{
  "model": "segmentation model",
  "dataset": "made-up road signs on poles",
  "train_examples": 61250,
  "image_size": 48,
  "crop_scale_min": 1,
  "horizontal_flip": false,
  "color_jitter": 0.2,
  "num_classes": 5,
  "encoder_arch": "densenet",
  "encoder_norm": "batchnorm",
  "encoder_activation": "relu",
  "encoder_depths": [6, 8, 11, 6],
  "encoder_kernel_size": 3,
  "encoder_stem": "single",
  "encoder_growth_rate": 40,
  "decoder_norm": "batchnorm",
  "decoder_activation": "leaky_relu",
  "decoder_widths": [32, 64, 96, 128],
  "decoder_blocks_per_level": 2,
  "decoder_block": "plain",
  "decoder_attention": false,
  "decoder_upsampling": "pixel_shuffle",
  "init": "lecun_normal",
  "optimizer": "muon",
  "muon_scale": "spectral",
  "learning_rate": 0.028,
  "momentum": 0.95,
  "nesterov": true,
  "orthogonalizer": "newton_schulz_5",
  "adamw_lr_other_params": 0.00092,
  "gradient_centralization": true,
  "gradient_noise": 0.1,
  "ema_decay": 0.999,
  "max_steps": 7500,
  "batch_size": 64,
  "epochs": 7.8,
  "lr_schedule": "constant",
  "warmup_steps": 370,
  "weight_decay": 0.007,
  "adamw_weight_decay_other_params": 0.01
}
Rows from block 28 of the encoder of a small segmentation model, named by matrix and row number. Each number is 128 + 32 x the weight over its row's rms, rounded and kept within 0 to 255. All counts start at 0. Numbers have three digits each. After the name is the row's rms in percent of the matrix's.
After each channel's rows are labels from the 100 images, of 14976, where the channel reaches its highest value: "top examples" is what is common among them. Only what is clearly more common there than usual is listed. The data: made-up road signs on poles.
# conv1: bottleneck pointwise conv (encoder.blocks.31.conv1.weight, 160x456x1x1), inputs 405-431

conv1.100 098:119143067195162117132096105121068134183126138138145128165123077144147104054120089
top examples: circle sign

conv1.22 103:107118098158112116127114108106151138129083119115092132093119162108121125102114138
top examples: square sign

conv1.26 096:129135157102084076175109128180147141129096145175110132054154158192108097094161100
top examples: circle sign

conv1.48 104:094084100079167136093072125121094137122113103061126197148092189116141113123162099
top examples: struck through

conv1.126 098:143092149117132151122102154114132145113097143127112112151111136092135096159123169
top examples: triangle sign

conv1.143 101:123078125134108149130108111117081085113140123139139045134100100143096164108106129
top examples: 90; %

conv1.27 106:064077107134147123099133128144153115153095092066048068120126167075151087152105079
top examples: arrow right

conv1.69 098:066090133188132154066154130107139127115147147092087151085131123148183101093184183
top examples: triangle sign; struck through

conv1.158 100:190174125151076032139123143083129138096164113112135082175124125132140157104132159
top examples: square sign

conv1.47 095:095091149116140180092179123171155124169144147124142187158134131104134179167099112
top examples: triangle sign

conv1.72 111:047150134142134093141166135129105107078076123099048133171180173153094124083106196
top examples: hexagon sign; struck through

conv1.147 099:097140114052035155137183153131158075136129099182144104089127163103126108007125119
top examples: drop

conv1.86 099:123128139181127127106191124130104158149190095098171103141119122078148159096129098
top examples: hexagon sign

conv1.2 101:107122120095145111158136115154082161150147116184108159093130120097165123104105153
top examples: grey face

conv1.119 097:188115154135137100121148109129108116118137120117110115092112165164143149086071116
top examples: hexagon sign

conv1.56 104:163103118120103141162127132117138163133124097194127175100142146123094119082113136
top examples: circle sign

conv1.138 101:167181187099145143114124116189108117122143133096147156137133143103169096099160147
top examples: pentagon sign

conv1.108 098:075129087105103096108124167155140125189135117098134160173105153159115053126139130
top examples: triangle sign

conv1.60 097:056118100205124145106148094126114062097115133137157046098157143119071167192133135
top examples: hexagon sign

conv1.52 101:082176106150137144114144111119103089155114159167132133178134176084146060113101123
top examples: triangle sign

conv1.132 103:114138113148104084125170137192116126113115109156115112125168116165138108135092144
top examples: pentagon sign; struck through

conv1.109 098:095175157125085148214135052165158136135099119150039122098125147105125179178150087
top examples: arrow up

conv1.118 096:112144142058147146095200184134131177120080073130139144156130091104132106103161143
top examples: star

conv1.90 102:107120041174123140077080088129207135155120184120087082138163101116117120094129158
top examples: pentagon sign

conv1.49 100:093124085112077109135111133132126147133111111166093153161164113176184092094123129
top examples: pentagon sign

conv1.120 100:097133146130099113102129141137182064141116159164126150062147118184102153083150183
top examples: square sign

conv1.59 101:082129105138106117112092119148126154155158090116077106166175110165152128112172125
top examples: pentagon sign; hexagon sign

conv1.113 101:078109102138213121121107129149092161142132121112097103151108168108180100030129140
top examples: circle sign

conv1.10 097:110103100146134126167154116160128181121116151159162154136115088153122133088185059
top examples: struck through

conv1.15 098:159128156127109126142141136095148124142086182144119147153131149108124156141109153
top examples: hexagon sign; struck through

conv1.131 100:080104169156097105160136164139120103167127166099110172143150123076123118102069120
top examples: circle sign

conv1.53 102:087070151139139146108154129106127134109174142083128107110161118167214171144124105
top examples: square sign

conv1.142 099:150150110090125155086105147137112150081188160119140127121153182132138093107129149
top examples: hexagon sign

conv1.115 097:149100089212105108151102179174159168163111185076093126139133114165134151110113163
top examples: circle sign

conv1.157 100:177145114167131141115175155151136111120147165119158126179135091161122110091137167
top examples: crescent

conv1.130 106:169126115096164112169168162105170147165130096114169098152155162124129127133130134
top examples: square sign

conv1.51 099:192173085103130100150110145142156151129119106094158159097174129132135177112031162
top examples: triangle sign; struck through

conv1.145 094:139134133146216144094095131080087113133112171160154120148047171097158101122044095
top examples: pentagon sign

conv1.112 098:092145172138120144147155132110142095163100141163094062118141164139139138212067044
top examples: hexagon sign

conv1.133 098:137199136138108187172170173153129177156131159204120073110098122111111088081058127
top examples: square sign

conv1.13 097:134155103105105140162142177083157109109093089109123128152113135069197158129067114
top examples: pentagon sign; struck through

conv1.70 100:151098110119138184115160141138123145100135164092110140072181129162171114111111173
top examples: triangle sign

conv1.78 099:062119120109182146099104103139093152154143071141162175093110075129099132104150094
top examples: ring

conv1.41 101:069138153138173105095157045127107198147124132138150094144107161136159139142160072
top examples: hexagon sign

conv1.154 096:088155160152119123132105142147135112146057078080101091099137109088135108123088092
top examples: circle sign

conv1.103 101:098115035130133097126094130084138123117179080154081120113136136105108153163175079
top examples: square sign

conv1.99 101:100102192107121115119137121129108106199095102131187146122137160122137202114107128
top examples: square sign

conv1.85 092:135090083125188068116116131146106128068146103105107183138098134039182127103110102
top examples: square sign

conv1.149 096:123186168117126124204119147164117060130119097102182095167141101120120120108139111
top examples: drop

conv1.6 103:131089147147177135160167146104165078082203131123147093115122135158115100133126154
top examples: crescent

conv1.101 099:088128147104122118171110161177110139119116121141124090099126118115125109205148074
top examples: drop

conv1.30 100:124154123074120091145069147115154132169148166135138106148196134124150108140116159
top examples: pentagon sign

conv1.114 098:124164075114126106148157129120136127148149122145119089163089130131138106114136130
top examples: struck through; triangle sign

conv1.32 102:134100163111138109127175174132144085164183090130153114100140108133151112132164064
top examples: circle sign

conv1.46 103:106115093110146070157152075171102116164113091105190141141138128094164195164223102
top examples: triangle sign

conv1.4 101:075178193183144021133132104139111192129115124117082119136097184118168124123090091
top examples: hexagon sign

conv1.35 101:102131173143143142121150113125160100098120138149131112211144101093105171080117187
top examples: pentagon sign

conv1.45 098:120180127165099123103149107167148136129138128117124153136212098100133091125155111
top examples: hexagon sign

conv1.82 097:162154069132171098129151171173114182119159149183136136124164113098108126168133121
top examples: hexagon sign

conv1.94 101:074122145195209119156191110108132111094155094112107168169060167164124123111098134
top examples: struck through